A small autoregressive pixel model, trained from scratch.
Training: cautious_adamw at rate 0.00099, 15500 steps.
Rows from block 3 of a small autoregressive pixel model, named by matrix and row number. Rows with one number belong to one neuron. Each number is 128 + 24 x the weight over its row's rms, rounded and kept within 0 to 255. All counts start at 0. Numbers have three digits each.
After each neuron's rows are labels from the 100 images, of 14976, where the neuron reaches its highest value: "top examples" is what is common among them. Only what is clearly more common there than usual is listed. The data: numbers of one to four digits printed on busy colour backdrops.
# fc1: MLP up (model.blocks.3.mlp.fc1.weight, 1536x384), inputs 273-311
# fc2: MLP down (model.blocks.3.mlp.fc2.weight, 384x1536, transposed), outputs 273-311

fc1.475:121098156140141122118138112140189139103121134136107099095102132172116140101147101120091120166118135129156166108070142
fc2.475:130147125119067123103097134130111115130115104104129126151180138139097139136124157088144130088133135136126150127136118
top examples: purple ink

fc1.689:130119142096139120207147155102089135143086108156132115144102104122107121141091121116119172117160119120099143141149130
fc2.689:122124147121149154080125080132148175121119074159121162114175153153132138135124144157079123124102136099179114133132130
top examples: teal ink; blue ink

fc1.194:112099131129140163132147098123139122187146120100120142136139122101133123143151106098135145155131146189127150115098147
fc2.194:127108098126133140068124137141139119067161126107124148120114136115119128149131126139146099116090126082113118123138146
top examples: red ink

fc1.281:170165129156118168118142136118107139130115108146129151160115136104127141082114153112135181132125085136178179157113107
fc2.281:127146128114129112127071141151145116127119112122111131155067121141137131158169142128156154196108149119152087121088139
top examples: green ink

fc1.645:084098136105130154149129144119111133175105103132119158141113141134139130142141143094092141110146100157112099126101143
fc2.645:111123140144130115107101186118089138083109155141083126130085154142114127130134113107112119121134128068138131132139145
top examples: yellow ink; orange ink

fc1.327:140084121105132136130165123063173131130077100100128137162110102102097170145125118146122106109125143166075174119154137
fc2.327:148121141135095131114148120121150138116077122165128111111129111168137103107087116101147150144131157152077128132140118
top examples: yellow ink

fc1.678:115180120115099123140115151092081129147105100123121080149105116118087147129101136124121162124144143135107166162118103
fc2.678:152131160132127094143153096094152161132069149129129112122111119110092147115102107113121167120119146084096077167128128
top examples: teal ink

fc1.137:109086145122154126161162142179135130121126134152106150119132143132095139185114095137135126110162103126133144163136108
fc2.137:092156111135180094103126174113043118129129144158087169119127106117115108148122163110148128153126120125148085138136132
top examples: bold; length: two; green ink; brown ink

fc1.237:126124096124117113168131152137129159147114138146120094130134110145109134128150089122127106136122122121145113165066161
fc2.237:128119120129151115119147156131111132167096132154095084179113151104114151116104123140130146127093102086105110115165150
top examples: pink ink

fc1.551:127118122141096165116093120121150125127096151122109153145177175157127151153134098139154134155118085170121100122100138
fc2.551:126107146120115121130145169151150138093122143135139128135149107085135143108095137118135143117084140135162117152165150
top examples: green ink; bold

fc1.598:075082156142141137173148129120148120149110156136115133128130076127138133092120080139120158103159122156140156127106137
fc2.598:191157160148125122164152115130150156129137114144128062160113102130104154131128141136129140132138149098141118120151085
top examples: teal ink; blue ink

fc1.576:155097159140091132150099120122158151118146113116096141108146147126143113115143135132150100139089111133134115111112142
fc2.576:149141073144129116129120141135154117155091093123114131133145173117162154128140136109132120145097108069094100138114133
top examples: on a plate; red ink

fc1.703:108117140124146135124117097135151146116159119144127163136118117156157097162125116125156112127131052109095122110108114
fc2.703:101132110120144100121096099104103149075110097121143140099130164168107106155118119098136146135083120108133141152138133
top examples: white ink

fc1.254:142164114103097137142124155079123107085109085170123114133108126163096111187151137107114112146145140105115137105187135
fc2.254:132087117170150086116144128106148144145155157115066151139146156104091163157154130113099110098148097110141124110128147
top examples: blue ink

fc1.328:132113110117142118116166174104141121111120134169109127110129111167074182079151128139141119100163131131102094132121130
fc2.328:126111154169120154136107155135129123140134107148153181114132130131143083139111120121080105139127107194208127090116108
top examples: purple ink

fc1.765:100145088098124151117161172143114117117141118140130179098119135148110099139125117116105104130113082154132167169148122
fc2.765:085147149105148113163096148157079136088116155093097135137121153117113154119130114126166140168115143120127115178116092
top examples: yellow ink

fc1.574:108155107082140127147088166114081140147154120130108173142098120163111144135133123127174117115100161107141110106120152
fc2.574:139148066106076135141041152108141116128161152107156076150135116129128099092097110139134093126114154141153152115112120
top examples: red ink

fc1.440:135170125078163171136095143107166144154123145108094160143123116140145154157123157162154092136132134152097110116110121
fc2.440:132135138127123148134145119126160163116178175146116126113103113155087086110144093142113109122135112144123074095119101
top examples: yellow ink; bold

fc1.404:169149122119141093187135110128140119105113106204132141131117156139133108136147105134141169125138147139149121148106160
fc2.404:157129163101108173175121107133147124109134124149122143149157131139124119088146138133148099128124137144122099092127085
top examples: pink ink

fc1.501:100120112114224103126135151117151169191089143117140157110120133091118176122134181144102125118125122167107106170107111
fc2.501:145127106160103094112121110113135141159149161114101159105111128107093152121133145156115128109146137149097114090143102
top examples: yellow ink

fc1.179:181126132136146080121136112162142119109143115126061152124095122123107118115124100142126087108124153156167160123086118
fc2.179:122131138140126085102145132139152173168131112134127108115142147105081126189110152116109149141132136156154126161146176
top examples: pink ink

fc1.679:117143131126134142094142158146110118114167116142095113114133124142132112144104114133155121153124129141121128113160135
fc2.679:119115145128143108151136145119134120123131128186117139142134118117114122095103124172169142145112141077096079136155105
top examples: blue ink; purple ink

fc1.739:146060126131164112151116157105202131118092120118085132157126098120079121127137133143136083154151138144109162140145159
fc2.739:126119151112104122152153122146095104127143105146111129089127166135122145137164127106160145088148108110110151083136135
top examples: brown ink

fc1.380:097132134082161117164148169145115125133106109168132119129193082120122142127121159136129132162118137195148109109085091
fc2.380:130085107138109149176142118113157105107149156165154130138145123146107108116113112151157144117079096123136171086146127
top examples: pink ink

fc1.375:124129093124114112138135188153114133102148126113117198188134111161128133181114106153174111125129120151173115116095167
fc2.375:112129154167125120118101109104144153131114165130129143161104088107136149138146113136110098112120161115151101118110139
top examples: red ink; bold; on a plate

fc1.584:127136131163089129140133131147116158190123161118087127152126117112132102115097138113107108144150104140178092129071139
fc2.584:159133137130141099106164123187111153134147089149118119149178160163129074151095139120053136142142143154169116136129090
top examples: orange ink

fc1.129:142158126134141088141167123138105118120135110110132151115097099152147121122100119126087146147113156159165104089090119
fc2.129:144127120127127132110126119133139139134133127114143097131116121116154125134108114160099140122111140099135134122129083
top examples: red ink; on a plate

fc1.388:114112137100134148129142127131120136104103115109115096164112127124090148155116096091120126128179083142120118151101149
fc2.388:135122131126115111132164113110117153095142125180133085079142121118126132109141125177131116136105168109165180114133068
top examples: blue ink; length: one

fc1.672:102166125160125149074116174119083125103109115144106153108111142108168104144113152129076160123112114142128170161082122
fc2.672:119058187099182124082166072124113128139125091149116111124082120120134102079123124175136123151135154124181163144128151
top examples: purple ink; orange ink

fc1.641:115121117116124166143162169129105142154114119099105135111114125136088108124142108136156148147164141163134161076111135
fc2.641:128166120123113107097126114112074145176137142110135135136106133098072151155127108171113149129142120134113156174121128
top examples: teal ink; green ink

fc1.421:151097112138157117094144108161123123130131136144116133122124114131134137151107148124138137130129134140142178144135148
fc2.421:110111111100159151108114140120160174156123097123111090151095145134116123143122115152088105114133113144107120146138111
top examples: white ink

fc1.364:108149134085136114100140158152107126093151130134118158134133132180129106158098137121097076132150119164167092109104182
fc2.364:147112156144132092124143096187099093125139134097093176129093139107133105170170106121160164113136127115162125088113170
top examples: red ink

fc1.292:113175146093128102116130111138173170116104107160115111085129079125149120155110167118100138106141167145134105094109165
fc2.292:127122134129139093112157095145101133166095127165112111097131115125103117181088119118109163108169142154127178163148132
top examples: grey ink

fc1.359:136144104164154139133115148127143157118144139101149182147123120147137130173140115186103102128117139160123096143117141
fc2.359:153137160142111107183151138148156098080129123130115134157182111133136111090140154150164125133114136082108094111138105
top examples: pink ink; length: two; grey ink

fc1.717:154105165135131112127111093149172137138095125145107178119132122170085092080152111141124129174109115130133144080102131
fc2.717:136155128080121121143117148159164105126139099135137114135112088129132130124099136141142148165129092126118126124166137
top examples: purple ink

fc1.534:134099113141149146178103122155153164147116143103128167121093099135122090123092135145142125114112138152184112102127144
fc2.534:143114076098121138130129128138133101130140172123148084161117216126077140128142118153126094120110101072134143147103139
top examples: red ink

fc1.545:145177152143117131138137121148150128109113107140133111120135137125120190174109151151132155098115136093169129121159141
fc2.545:154121088125145130099104129128145098148122075119128124143103158141159138142163127110094118143113096114088123140140154
top examples: pink ink

fc1.567:142181107142147116129172103152123134132154114143117134189126098136027144143104118143117112140115148131154145179113119
fc2.567:136128116121129133147171146117089121122095140105106129130110158135125164117119113138075153111140134124158156137112161
top examples: white ink; bold; length: two

fc1.241:119139131082091124132138151148146143072100110116116106108135166140140119196117105121131108147149140156118127166151143
fc2.241:155136092145139128159142110124101095121104086131121117119127135116126147134124158141123115112102180101117149129150108
top examples: blue ink

fc1.167:104124108154124124131163143103133135170118105145129130146147099140095166158131163149103110136082087181113160159077102
fc2.167:139134110144126116166148127125161134118122149157138128132152144112119136131109084157123142146104105140123188146172136
top examples: pink ink

fc1.258:081144132114182114121134174150076125107131135135085139165116118119112133151144116088131157140152122101104140178123131
fc2.258:119114134104117144129111132085138161117092124126142142111158107127141119088078097140128139160109141141136120130151115
top examples: purple ink; teal ink; blue ink

fc1.350:150099143144140123124147176105125147127153112132057134152113115120097124124104143123135102149153117129126104085111128
fc2.350:149127107169114132125133139157158124128123127139127159134130149154152150104121104097134123127109125086148106139127128
top examples: red ink

fc1.710:119132142149158192133101109137121107131115136160114174103130159176135107123131108141129153135107125134136170125089140
fc2.710:138122085131102122139154146103165106106095094095123143113156154158139147112171151138186138091123125122120161103111123
top examples: purple ink

fc1.467:127136126074124173160141124056136143121057106118106118161119127142098139125162131126103111154125137159108144120136109
fc2.467:105132122140133128066121073117071120172104145134134133167077127138116126141108106112108158179139104152096137174130120
top examples: blue ink

fc1.270:096159123102144172131100138145077123117147134123101140132106138150138111132117090142125126127121142142162130116134131
fc2.270:110143132135160135117114085157087114144167144143130171171116108115104089150125127145139125163154109145127129152125136
top examples: red ink

fc1.15:139165100146151126141125161116158126131074085104145121124103137114140135123129151166135106100105146122141111116114111
fc2.15:127155099084118122128110131169166130130127145099118138097142108123150146104139127131114085131105145116139125119127146
top examples: red ink; brown ink

fc1.384:112156133116132136101111121109135163122121136139128153147145112158109155123112087122084114191120114108108120117137122
fc2.384:156140157137086149172142134124171142138126140109124103179160117155136139051123091154127116160089124120139111107123123
top examples: green ink

fc1.577:111146170112095154128140222147093124135114060156102123130133131127139114136120105115112130143119120116165141185140145
fc2.577:138108148174113132108088149129093115141133146126146171123106107147146118121145110140119091101097139083139135084188142
top examples: teal ink

fc1.310:124164095094111181129130126095109109097111095140126191127139136148133161129125137135151143162116133162088163109129139
fc2.310:128143099141137120108112145129123132107112165117135132099135099140131138140110097102100138132080122156124102139105127
top examples: pink ink

fc1.718:112148141120128172134117133115096134148093112143116136124127087144141089119125136145167111135147130150143089112093134
fc2.718:133142123126125122114166133178124115114171102118141146095146175131141168172119143151116147124134135146156117105132080
top examples: blue ink; green ink

fc1.249:081127129119167165127177086107107110138148098120108112135103140156148121081141106119125145164125099189144173143076111
fc2.249:141142123163148150112122122108171154126102157162199153126142153122159092135107142105064119102142119102114203153149117
top examples: purple ink

fc1.100:118149113099119145131114152143159156160122133154113127167116117147116141179093100121146127138109122118131122146082142
fc2.100:122150097087137110130146161110105118137095133198120086166101175103094149135097110106127126111068090033123135138145168
top examples: pink ink

fc1.740:116140122094109168166133142136109193118131137120145094087123148119153120179091123117140148175135137145123092151112117
fc2.740:176181114133100106131147128142136171103155148127163119081140133118158138147101172121123101090120158145129091120096121
top examples: pink ink

fc1.341:118119160076127156092122164140123139121115102157091166121130093190110113105140085099130104126146113162129178109133149
fc2.341:143121111140114135132163137091136158167129115117146077133144106096128204106117148147101154123117150124155149111153090
top examples: green ink; bold; length: two

fc1.711:146147131119125133164142149121071109130103117149108107137088090117105116144113123152125108109167125098135147180156129
fc2.711:123131162140148112156189115140121144093079113156128127088082148094122130170131112126151169118136144072152111130124132
top examples: blue ink; purple ink

fc1.571:122152116135148148099099126132096137152105116129120110124092136135083116169106125121097125151139097084137126148083075
fc2.571:123143105120141078117136154120078136117144117095135117085107101136148164138121162087131162125134106127159162116116138
top examples: orange ink; bold

fc1.521:095118108140144161138138141080088121138111122138131098132123124138143123157075155113138120121138165168111167137105159
fc2.521:136131116124117152147115132096124120141146145155128069106108103218136146130116132122139127131125106146119144091154126
top examples: blue ink

fc1.498:105156104105113150166115134129112150136118128143121092116133116140120117129085155091092099143184105161131114130116120
fc2.498:151116078144155119141131131161137081138132149136112149145108156153183144122135119128205158118150117128135158103125132
top examples: orange ink

fc1.586:157114099098147141169120098116113125094150141127097142103145104137117078099150117105165131146133100109096086175109124
fc2.586:095136146114137157136115136159102093121156107093140156110123207123150117140116126123147147134102139124096095138127123
top examples: purple ink; length: two

fc1.667:134142113112153091150178131113106131128100120140120137123090088162105099140115141114126102130174099140182118100125140
fc2.667:130093135159143085137131095145132132141115189137132136148111119139139128135120104104141136088155119116136121126136138
top examples: purple ink

fc1.398:104167143084134144127117137124118151083079108125094115101128168125140103219102122096155162130115121122121121151130109
fc2.398:124144081119137102134122134098124129118138130115164145162115149105127128112098147156170186175094143111082157167132133
top examples: teal ink

fc1.330:103124108115109166125126148131105111104143138142138148069136174144133120173115134101129127124149135151113143124125111
fc2.330:153102135140125133132117119129131125113149118164114090117123147164121104182134141087138069115127131084140166088147169
top examples: blue ink; brown ink

fc1.300:156121121148109120168137113146105120129105133146111149112117149154119112146141115081115118152108136112192120154122131
fc2.300:115125132117087149147178110135140125140133078142168091088133175122129117199157091097117158124041102148114169128111110
top examples: pink ink

fc1.35:129162119124117155162158110111121094111138135127152098074143095113123177096128155134119173124127120094093123118139101
fc2.35:123148096113127133114112136092121121163131107133157127158138127136119134123155125128119116105142114128078100132123140
top examples: white ink

fc1.374:100115101131126122124138171116152143098100136106106157113128149132118105130139114100156120114121128156142099141075149
fc2.374:117082148131165121149160067128164114109130105151149090146117114139131129130145109180127167147050123149120142132123136
top examples: purple ink

fc1.460:102117123105144159180123113123127147127128130125139097092124103099141106076154161128121120114077122141144135128072128
fc2.460:112113128105125154142113111131136118097159126080108122108161128120128097141145126093160117142067139156115125119079133
top examples: brown ink; orange ink

fc1.615:169138114132117102098121130152102123091196135127149161131092166110117122090123151132139084162126124127145107113153170
fc2.615:188102100149141093167135108166171137147143142119123161131124152154101137183126130177155116114124114130164096104098142
top examples: on a plate; red ink

fc1.106:133116141154164149110133145124115122154143128105120139117171112127133142123154175130133105083095150169164088132092184
fc2.106:162131119133136157149137120150144136158084148067130130108149099134152143121119117154133151130066114134180074105120180
top examples: red ink

fc1.215:124105115096150138167159146135096134134124109144128170168106136123090142154124132140124133123164121129132129144073169
fc2.215:101108145133146072124166105128128178122125152137144136082122084125160117151137098172126149141121105155130128154143089
top examples: teal ink

fc1.284:130086132138155120158142123158156123201168121102120154091157135131144116134074126130159112129161044105184191073123119
fc2.284:115144117146109121111086141109125136117129107134152140153125147142118128164113111078152107141150105087138122179111138
top examples: green ink

fc1.433:111158121100119087171161124122153119119120137181125142133116097118135103122140159098139128102150156131123159123141120
fc2.433:100130142132132136127111154073104129126160128101134146158127133139118113105153112106130145173140083102109082118105142
top examples: teal ink

fc1.153:085122130062166099155187212131175138113083115145142118111125149158113124145145146147065096132162123181107169164095112
fc2.153:121110101125118121167153133116141158132106130111163115118149132156099135112095078144096147160117110180121158160117099
top examples: white ink

fc1.272:127147138135150107173130129144100114167145090174122138106120097122095104142109106130088106114122111115147137099075109
fc2.272:118157105131132120107142105125157107104131148112160102124127107125129093103144157115141123141083128103153139108097127
top examples: orange ink

fc1.419:165145123079156175122153112124181157133127128110096154114135079155152138111103129167141108101147118152104136089161119
fc2.419:128124121096113155091132143145136145097141131149170112124127097141135117102101121159136135132095118147089154128170177
top examples: yellow ink

fc1.296:145120109120081135087122168123136147093129126147138175146167104140112128127117121132159095175117128153094139115136126
fc2.296:153142110123098093130129173114130143089138160161154131105128092124142151152107100143132128133076162146138138088120144
top examples: pink ink; bold

fc1.78:090120184116167129148134131136079118126143137124148149153110176144123115124110126147145146150113146116151166105135134
fc2.78:110075132162156143133155110154138105099144106137139090119102115160180076132159107135132118117144121168118116142082084
top examples: blue ink

fc1.589:127114156149177128165122115139156149189107100130145183079152128127113123158111162127110173143135099127118114124106175
fc2.589:120071116103136108123135127138120125124093118177127120107123112139104091185107114123112164102144140166168160126128151
top examples: brown ink; bold

fc1.16:113150152125121125161124108128134158132119105142136121130133129130153123127157113109098145154142126166144126093080110
fc2.16:112113149113155128118117115120113145118151107146115116170156150128113140132138151144142123123114133092097121101170136
top examples: teal ink

fc1.289:124119120112175097119166143120181159147101139153084120155133039132142143116126129127084137112118104125114103154103131
fc2.289:116141079108156182138145100131100089114112103165152131123125152175160108142133187116130139096156118161072202130144077
top examples: yellow ink

fc1.32:164092112128119132169140105078129132116098121111137113106113102070123133119130155096130162106184121116100146128151145
fc2.32:149127091115100146167134136116134107130073097095133100144141145037133132137114152091150136151154127140100091155136145
top examples: orange ink

fc1.594:106110115118143118126168129141061142129124146112144102130101105134101127142118110078114127134196142125153138137155134
fc2.594:159117109127088132184118148146134137095108094150147089148133138174130123119132104107113122131121147127148105128130115
top examples: blue ink

fc1.309:146090151156122127167123138109180147155131132143105142159155113101139122129131121122154123163121126132142112127107150
fc2.309:101105137130115130094127130111135147129146101147141130116110116114142068116132135148120142140143135140146172059143115
top examples: bold; pink ink

fc1.40:122077137119150164180114100102133124107148123121150139116113169142122182142115132158122149147095136153119132141134128
fc2.40:089146113151139149113151110164132077109152087120157128109114219135162115205159120133135150140097136112097095141083114
top examples: yellow ink

fc1.361:135110140096127121120120138158168149114118075170119124114148087141129136120127134127124107176138106149122161095133120
fc2.361:135109178103129124160164140158110147099101118174133157104141086164137140104146140101147112131115132125107137094157133
top examples: yellow ink; green ink

fc1.39:132147132134138142159150137139182142135043148160125103091113151151113157141104157113138193124142147118151142181135133
fc2.39:146130127110104111144127127126095148128136165159129110113143172105086147183116174134146113134091156093145154095135148
top examples: blue ink; bold

fc1.761:132077136107156168170118115134152145112133070112138105087089135157145135101122159123137118113137112152104166137112121
fc2.761:108155129113118163120118099124153147115110181154118101156149165128067134147112114133135099167122140116098098147133084
top examples: yellow ink

fc1.54:159122127123128142092109128118156147142078108121099128150113116115132130082122155106132127140093144097137131132152156
fc2.54:163135088113123105095124107110142149155115127153115091152140123102120102125073153090131085136104159088096124142159141
top examples: red ink

fc1.466:104130118130062171148117153075139138128088087140135109132130160097106129151118116103069173141118117131092138176109112
fc2.466:109138118106147108163112132104094141120081125125134134120083131128128111124127106145138153152112138125126133175104133
top examples: orange ink

fc1.4:151126116100084117147131152100177139142087157105075150103144099122127169117141141121110079132147146135096095130141166
fc2.4:109140142152164140093177153153100128090125115126121192105121130143144113129121099127116137173145130196143159112117127
top examples: yellow ink; length: one

fc1.358:098137134044159145131139157150114143099107107150123108131114156100082168151109120138163140154136139122115147126137152
fc2.358:106111131084146134110130104130122108094131073102110129135103141110100152143156157148155108056142129124105175139134153
top examples: brown ink

fc1.766:146170092140150122093165136132112105116136112150127174131104130139122140139096152118114113129164111167191148137116126
fc2.766:153116092117109128150109139116178114100097127165125091143119133166158126107096096104094120156123140128149113130132132
top examples: green ink

fc1.747:122161122105168143113129139107144160135115108135105134082153114132124130143144132143086138131122131122102156172131110
fc2.747:111145117091086109119067162156197113124147130127133111122149141126123125158147126136162105170121157119074093185153091
top examples: yellow ink

fc1.737:147079148138137168142116164140187147177163121129109118153116122129109151114145107154122131121103129126192123083123130
fc2.737:141116091195101155094099150132149141076143108112141123137133143153132125118133139120123070119106155085168111117101119
top examples: pink ink

fc1.49:095141140113155152147141166107170168128111116128119142142105142126119150131153099107111126126151154114112127176120134
fc2.49:142119097159132134114140108127176127192114181109105111117173140136136134109118130113103153127135126198107097116101110
top examples: yellow ink; length: one; orange ink

fc1.463:092153126118167116113151146127111121159109085144138137130130070146149108135135166134114112114149113174136132155130115
fc2.463:130123136121140123126121149133157133133126148147147095121121120146137129136103103120114140134134115134130142128155149
top examples: white ink

fc1.661:141086142138097126156106155135126136121119131146108123088116143096117177134151130132097124159117137147150091100095130
fc2.661:122109100115126158130110189143087104062149129158126122082127129097147126150125150095161136175115171131142105098113144
top examples: pink ink

fc1.649:124095159073147132186106125143144164148135098133089140119125097116112109124163120091108116134163127139124131135119116
fc2.649:108154190152165109137103107116125174098150096190147104159118127135148120164134053097120170181095154106143156139136125
top examples: teal ink; length: one